config = dict(
    encoder_arch='transformer',
    model='encoder-decoder audio transcriber',
    gain_aug_db=6,
    input='waveform_16khz',
    encoder_norm='rmsnorm',
    encoder_activation='swiglu',
    encoder_fused_qkv=False,
    encoder_bias='all',
    encoder_qk_norm=True,
    encoder_inner_norm=False,
    decoder_qk_norm=True,
    shampoo_beta=0.95,
)
Rows from block 11 of the audio encoder of a small encoder-decoder audio transcriber, named by matrix and row number. Rows with one number within an expert belong to one neuron, the router's apart. Each number is 128 + 32 x the weight over its row's rms, rounded and kept within 0 to 255. All counts start at 0. After the name is the row's rms in percent of the matrix's.
Before each expert's rows are labels from the 100 clips, of 14848, where the router gives the expert most weight on average: "strongest on" is what is common among them. Only what is clearly more common there than usual is listed. The data: babble in 24 made-up languages, each with its own sounds, syllables and stress or tones, from a formant synthesiser. In brackets: how many of the 100.
# router: router (encoder.blocks.11.mlp.router.weight, 4x192, trained with AdamW), inputs 78-116
# gate: expert gate (encoder.blocks.11.mlp.gate, 4x192x192), inputs 78-116
# up: expert up (encoder.blocks.11.mlp.up, 4x192x192), inputs 78-116
# down: expert down (encoder.blocks.11.mlp.down, 4x192x192, transposed), outputs 78-116

# expert 1
strongest on: /ç/ (79); reverberation (66); /i/ (53); /y/ (48)
router.1 099 [ 57 104 105 155 131 172 116  99 113 142 111 203  83 128  96 126 135 136 105  84 171 130 125  78 151 113 184 130 122 107 105 180 136 197 125  21 116 171 139]
gate.0 100 [125 125 129 152  69  83  93 112 109 166 129 115 128 103 176 127 127  58 151 139 154 145  57 153 157 134 140 123 131 143 129 140 141 158 157 100 173 142 120]
up.0 095 [165 126 112  51 155 150  95 106 180  81 154 150  91 137  73 114 147 144 105 125 122 148 149 110 131 119 140 137 104 138 135 107 129  98 133 183 109 115 144]
down.0 099 [151 152 110 126 145 162 163 149 139 149 146 155 169 113 129 121 123  74 123 172 133  98 126 121 150 122 125 134 117 131 162 138 129 127 180 137 158 107 123]
gate.1 107 [117 108 178 126 176 149 143  95 111 142 113  96 155  81 129 124 129 109 183 152  90  47 167 105  95  86 142 185 125 159 208 163 120  96 133 147 139 135 156]
up.1 105 [139 149  86 131  94 113  96 153 144 110 139 160  95 166 133 147 135 147  67  94 155 196  81 149 159 160 110  90 153  97  30  97 113 169 140 114 123 121  89]
down.1 104 [111 112 112 149 121  66 141  81 132 120  92 123 166 107  90 149 138  99 210 103 145 152 168 148 178 142  94 125 175 125 144 170  93 142 138 192  71 141 118]
gate.2 121 [ 94 105 143 103 152 118  92 115 131 176 148 176  54 136  83 152 152 126 158 134 200 157  92 126 160 106 164 147 132 158 144 148 180 135  75 160 122 165  98]
up.2 114 [155 140 109 170 133 131 171 124 144  90 101 105 211 111 159 138  96 135  80 101  82 134 181 129 129 118  97 113 115 141 106 148  52 111 186  89 150 126 138]
down.2 112 [126 184 165 134 154 102 136  39  94 162 138 107 122 145 100 120 110 174  92 148 110 170 112 120 115 146 129 113 148 130 185 126 135 160 100 174 110 179 151]
gate.3 075 [ 72 135 154 139 133 108 101 110 148  66 132 154 108 130 169 133  76 127 211 117 131 114 120  72 171 138 127 156  89 176 164 158 122 194 173 114 163 104 138]
up.3 070 [134 136  92 114 121 145 110 140 100 111 154 110 142  88 125 128 104 186 146 130 103 133 127 135 157  82  91  97 101 194 191 158 131 160 158 101  97 192 107]
down.3 081 [121 159 140  96 220  93 153 119 121 145  73 102  61  68  84 127 184 116 157  81 185 110 141 140 151 118 125 178 123  86 115 187 115 166 120 153 145 169 158]
gate.4 114 [101  80 180 113 126 152  84 139 138 133 121 195 139 167  72  78 137 178 142 180 145 161 174 143 167 107 169 122 150 175 112 173 108 173 130 145 103 115 117]
up.4 113 [147 154 124 148 133 102 188 144 120 109 115  66 126 110 178 156 117  80 108  64  85  96  64 112  75 148  80 106 121  94 143  83 141  69 126 130 151 135 152]
down.4 102 [137 126 142 149 126  90 142 114 143  68 117 181 148 130 138 154 112 105 131 147  74 110 154 174 151 149 124 118  65 129 166 168 190 152 122 120 158 125 152]
gate.5 083 [116  94 166  67 146  75 137 102 164  58 107  79 146 129  77 193 129 128 128  89 109 160 121 163 121 130 123 142 145 169 149 126 158 146 170  96  61 139 122]
up.5 087 [136 182 129 156 105 130 111 101 152 132 148  65 128  98 169  95 174 169 133 100 121 135  93 140 142  89 105 183 136 136  68  70 140 137 180 102 162 138 115]
down.5 086 [184 145  94 101 147 197 111 123 111 117 104 127 154  75 124 118 139 122  85  97 114 165 108 132 109  96 134 107 117 159 102  91 153 129 112 116 131 142 145]

# expert 2
strongest on: /ʒ/ (34); /ʃ/ (28)
router.2 106 [ 86 131 184 164 152 156 114  97 145  81 139 144  76 149 161 161 195 112 129 141 152 132 191 201 162 150 118 163 162 124 135 131 123 145 171 158  90 106  83]
gate.0 090 [ 94 160 135 116 122 172  86 111 157 196 140 142 126 147 156 141 114 147 143 163 139 136 105 160 192 137 138 155 100  72 133 112 123 176 139 155  77 103 127]
up.0 092 [ 53 178 142 111 151 225 115  90 136 139 129 121 161 202 140  82 119 172 174 136 198 137 123 174 171 129 127 171 116  85 181 134 193 159 105 121 113 118 116]
down.0 096 [125 113 185  80  72  31 183 173  84 150 157  69 170 142 120 153 116 158 202  80  94  84 125 165 155 162 110 108 106 184 165 183 107 141  90  78 101 121 171]
gate.1 095 [146 228 188 176 181 145  82 134 148 119 134  65  96 175 139 123  96 195  85 140 121 146 103 173 174 114 103  72 185 101 156 120  75 149 135 108 154 195 127]
up.1 095 [113 150 184 131 159 138 160 128 148 137  84 116 137 210 154 145 162 141 124 187 105 121 121 144 175 162 131 114 137 112 186  93 155 109 169 150 147 166 138]
down.1 103 [148 123 132 155 170 144 121 159 117 136 100 133 163  92 149 122 171  66 124 176 122 120 164 138 145  88  87 168 137 124  98 154 121  87  99 110 110 183  81]
gate.2 105 [177 123 104 171 100  86 158 146  98 147 124  99 150 172  98  69  99  36  91 145 161 140 124  58 111 100 122  90 127 160  60  98 143 159 149 113 152 155 165]
up.2 105 [103 137 156 129 156 182  80 107 173 106  94 163 134 101 180 189 188 212 180 127 102 109 109 182 113 137 124 146 137  73 176 120 127  92 105 174  92 121 105]
down.2 101 [147 146 144 132 132 161 138 132 109 148 118 138 141 126 100  71  76 107 107 117 170 124 172 170  65 128 106 116 158 122 123 170  54 164 134 150 100 105 115]
gate.3 096 [130 101 101 157 121  80 119 132  99 113 143 202 161  88 125  75 100  38 143 126 157 132 187 144  94 144 158 106 132  97 123 157 123 183 125 156  98  98 174]
up.3 091 [108 116 127 133 186 106  77 127  67  85 131 167 143 120 105  62 177  73 126 142 152 132 157 153  39 154 192 113 151 142 155 163 137 165 117 148 136 114 141]
down.3 103 [119 130  72 117 148 124  86  64  71 138 141 119 108  91 112 122  86 171 122 123 146 101 110 118 135 143 106 180 156 139 109  77 122  95 182 147 147 120 108]
gate.4 112 [125 138 132 115 162 144 126  71 148 109 136 129 128 137 109 126 188 145 204 134 151 160  97 155 151  92 132  86 139  89 168  82 151 129 129 164 158  69 136]
up.4 103 [111 174 148 142 143  72 141 134 141 178  76 121 138 173 155 146  65 166  75 106 130  98 155 110 119 122  87 177 117 156 111 175 138  52 112 108 117 150 126]
down.4 098 [148 140  99  95 122 139  77 131 116  90 110 129 111 116 182 124 110 165 126 124 112  93 115 145 177 110 109 160 117 117 143 160 122  71 143 150  98 138 122]
gate.5 096 [123  58 183  98 128 122 155  71 110 155 162 163 155 167 185 122 161 160 151  94 122 144 158 105 146  71 104 136 153 107 108 131 130  91 119 113  91 164 125]
up.5 091 [114 138 208 133 117  80 136  95  93 161 117  62 119 140  92 111  85 166 154  67 105  94 148 134 142 174  80 163 135 101 110 143 148 115 120 137 186 157  89]
down.5 095 [141  79 141 114 116 134 117  67 139 141 120 203 117  79 137 133 109 117 104 134 102 139  38 122 150 151  94 138 132 170 102  84 166 123 126  74 123 146 122]

# expert 3
strongest on: /æ/ (67); prosody: stress on last syllables (65); /b/ (47); /ǃ/ (37)
router.3 097 [185  92 135  96  82 136 152 175 162 114 106  56 185  89 135 147 137 188 135 129  62 140 131  86 156 155 150 115 156 156 153 122 166 119 183  90  84 134 113]
gate.0 092 [144 110 200  98 123 171 130 119 134  89 180 116  79 103 140  99 163 106 140 132 108 101 155 167 104 111 124 149 129 147 150  98  95 197 110 143 177 156  93]
up.0 088 [105 155  84 175 136 108 113 149 147 137  84 134 138 118 130 178 117 177  97 145  94 152 116 114 115 109 134 149 107 100 111 161 145  59 156 112  78  74 154]
down.0 095 [ 91 114 117 182 144  97 110 145 132 109  58 142 127  89 111  90 106 102 162 144 107 116 123 133 197 125 106  95 123 118 136 125 114 122  59 101 134 111 156]
gate.1 091 [115 110  76  96 162  64 107 122 117 151 144  64 132 132 127 129 136 195  91  76 147 125 154 108 141 151 172  63 158 116 163 127 141  79  93 180  77 103 154]
up.1 086 [ 91 117 137 128 120 155 109 107 153 106 104 144 109 114  97 122 115 139 133 149 150 121 112 143 126 142 133 171 100 166 100  74 142 174 193  65 191  89  99]
down.1 087 [ 35 113  64 129 137 155 149 158 105 101 185 151 190 153 132 121  93  99 100 151 109 132 104 116 182 112 108 111  99 117 137 137 167 133 153 152 154 127 174]
gate.2 103 [132 160  96 105 149 123 111 131 144  97 129 123 112 191 119 134 108 109 136 153  93 126 151 109 150 109 142  93 155 145  71 140 105 139 101 154 134  75  77]
up.2 097 [151 118 175 155 148 160 168 155  93 136 100 109 199 102 124 124  96 154 121 102 126  96  70 151 151 149  67  82 116  83 190 146 151 109 138 100 168 150 153]
down.2 104 [ 89 117 134 154 123 154 168 132 124 184 149 108 108  97 120 158 125 114  75  90  50 101 100 130 215 152 144 154 119  96 115 128 187 155  76 113 104 218 113]
gate.3 103 [124 108 137 103 156  87 159 138 128 164 162 101 152 123 175  60 175 123 128 119 126  82 145 139 147 156 140 124 138 188 176 135 139 147  84 149  39 196 148]
up.3 099 [148 115 121 122 156  75 134 137 133 129 137 121 168 161 170  98 158 156 118 110 138  99 154 167 139 116 162 147 144 223 159 127 151 121  96 163  40 182 180]
down.3 102 [126  70 132 102 181 172  80 139 110 114 156 122  79 180 145 101 180 184 103 114  88 175 126 140 131  89 113 152 142 107 140  98 110 153 110 143 191 128 160]
gate.4 080 [104 122  54 191 154 149 134 121 115 162 134 167 187 164  45 139 157 127  82 131 183  99 121 121 104 145 177 159 167 129 100 137 113  98 132 120 159  79 105]
up.4 086 [177 123 190 124 127 134 123 160 122 156 128 164  57 110 109 129 132  56 139 168 180 113 111  73 173 108 111 175  96 126 135  78 190  79 123  89 111 160 118]
down.4 090 [136 100 128  88 132 161  29 142 162 112  85 195 119  78 127 161  77 157 101 152  93 100 157 134 194 122  80 126  79  63  88 218 140 138  94  56 149 121  89]
gate.5 102 [127 118  67 199 135 130  98 119 142 137 135  61 158 105 169 149 148 174 137  92 145 180 105 105 163 170 176 122 101  75  99 109 176  91 154 156 139 144  91]
up.5 096 [168 130 165  31 110 107 125 187  86 116 152 188 111 122 114 112 110  91 168 175  77  72 127 158 108  72 119 156 157 170 147 134 108 180  58  89  89 136 112]
down.5 105 [ 90 145 187  97 163 119 153 140 105 109  94  98 104 182 100 171 146 145 152  77 174 130 125 140 144 114 122 133 119 143  82 172 203 131  81 118 134 118  99]

# expert 0
strongest on: prosody: stress on first syllables (88); /ɔ̃/ (76); /ɛ/ (59); /h/ (47)
router.0 098 [122 122 149 146 112  46 151 169  71  99 146  88 201 126 104 113 103  95 169 181 104 113 146  82 124 100 142  83 106  83  82  88 178  82 132 166 170 146 117]
gate.0 079 [120 125 148 109  90 188 118 101 211 136 117 165 132 163 136  36 118 106 141 146 154 116 149 104  95 138  96  59 173 125  94  96  83 108 199 126 121  82 168]
up.0 083 [110 122 116 156 120  83 110 165  56 103 126 118 199  93  99 127 120 104 137 103 134 136  44 126 138 103 181 170  51 132  93 149 150 116  76 102 104  98 124]
down.0 089 [ 75 126 139 118 135  74  74 115  93 137 106 118 120 128 181 123 181 145 138 162 133 152 129 116 149 169 160  81 125 145  84 125  94 182 156 138  63 143 115]
gate.1 116 [155 113  99  80 157  72 141 157 117 187 131 109 131 178 134  91 166 115 132  88 113 144 167 125 150 116 165 106 112  86 157 162 125 112  76 102 198  90  71]
up.1 100 [113 120 128 167  91 135 106 131 202 157  91  94 152  61  94 147 112 127 163 152 133 185  94 123 171  62 135 116 139 175 135  93  84 207 122 126 143 156 146]
down.1 108 [ 88  88  79 181  95  56 111 136 167 127 134 127 132 148  99 166  86 116 167 112 106 112 142  76 155 144 156 102 109 130 104  88 141 162 121 143 180 133  83]
gate.2 105 [134  95 137  72 195 103 113  78 102 126 149 169 139  59 148  66 157 115 140 123 167  81 150  93 124 142  77 190 113 148  94 151 116 108 117  51 134  96  73]
up.2 101 [138  91 154  97 183  94 102 116  77 150 167 144 180 106 156  71 155  98 108 142 177  65 127  94 124 165  80 164 118 121  96 125 143 126 157  87  98  75  90]
down.2 104 [106 109 138 132  97 172 106 161 142  87  56 125 147 129 206 129  95 164 137 131 141 120  93  95 152 164 127 120 181 112 124 141 140 140 126 173 113 107 122]
gate.3 094 [126 102 129  97 121 142 126 106 124 146 163 137 126 114  93 190 118  27  95  24 124 132  78 146 125 154 140 142 161 120 170 147 113 103 147 129 126 139 116]
up.3 083 [131  89 110 127 118 151  84  81  92 122  96 151 158  97 169 208  99 130 128 132 149 148 118 125 170 170  84 144 161 148 197 131 203 124 175 122 131 146 159]
down.3 092 [144  55 133 142 103 159  61 115 145 132 131 112 134 125 164 116 132 135 142 107 131 167 119 136 156 146 106 169 120 167 162 143 160 126 214 139 136 106 114]
gate.4 119 [111 165  85 134 138 138 120 115 135  70 126 144 137  90  81 146 102 180 133 169  41  82 155 169 125 149 219 116 166 157 136 151 115 143 112 143 172 160  93]
up.4 120 [149 125 182 128 133 111  91 174  99 202 159 151 102 167 145 145 162 105 131  92 205 158 132  70 118  94  50 117 111 141 113 119 147 138 145  90  83 121 109]
down.4 107 [122 120 182 105 139 123 113 128 126 119 199 159 184 134 127 125 113 110 107 164 108 185 162 125  79  82 101 125  91 150  57 157 169 170 107 133 101 113 134]
gate.5 086 [ 45 115 116 141 161  70 115 115 140 130  42 101 117 130  95 177 101 126 155 133  75 142 160 143  97  84  39 125 146  70  85 106  88 210 141 174  95 108 111]
up.5 091 [190  78 150 155 116 125 120 110  98 103 196 181 129  65 111  98 149 125 136 121 182 105 147 124 149  99 150 133 161  94 182 123 123 106 116 151 142 134 164]
down.5 093 [ 93 102 142  78 121 140 106 123 147 133 119 109 121 150 104 139 151 183 158 106 129  90 135 120 151 140 152 133 206 131 142 147 109 115  83 144  79 108 186]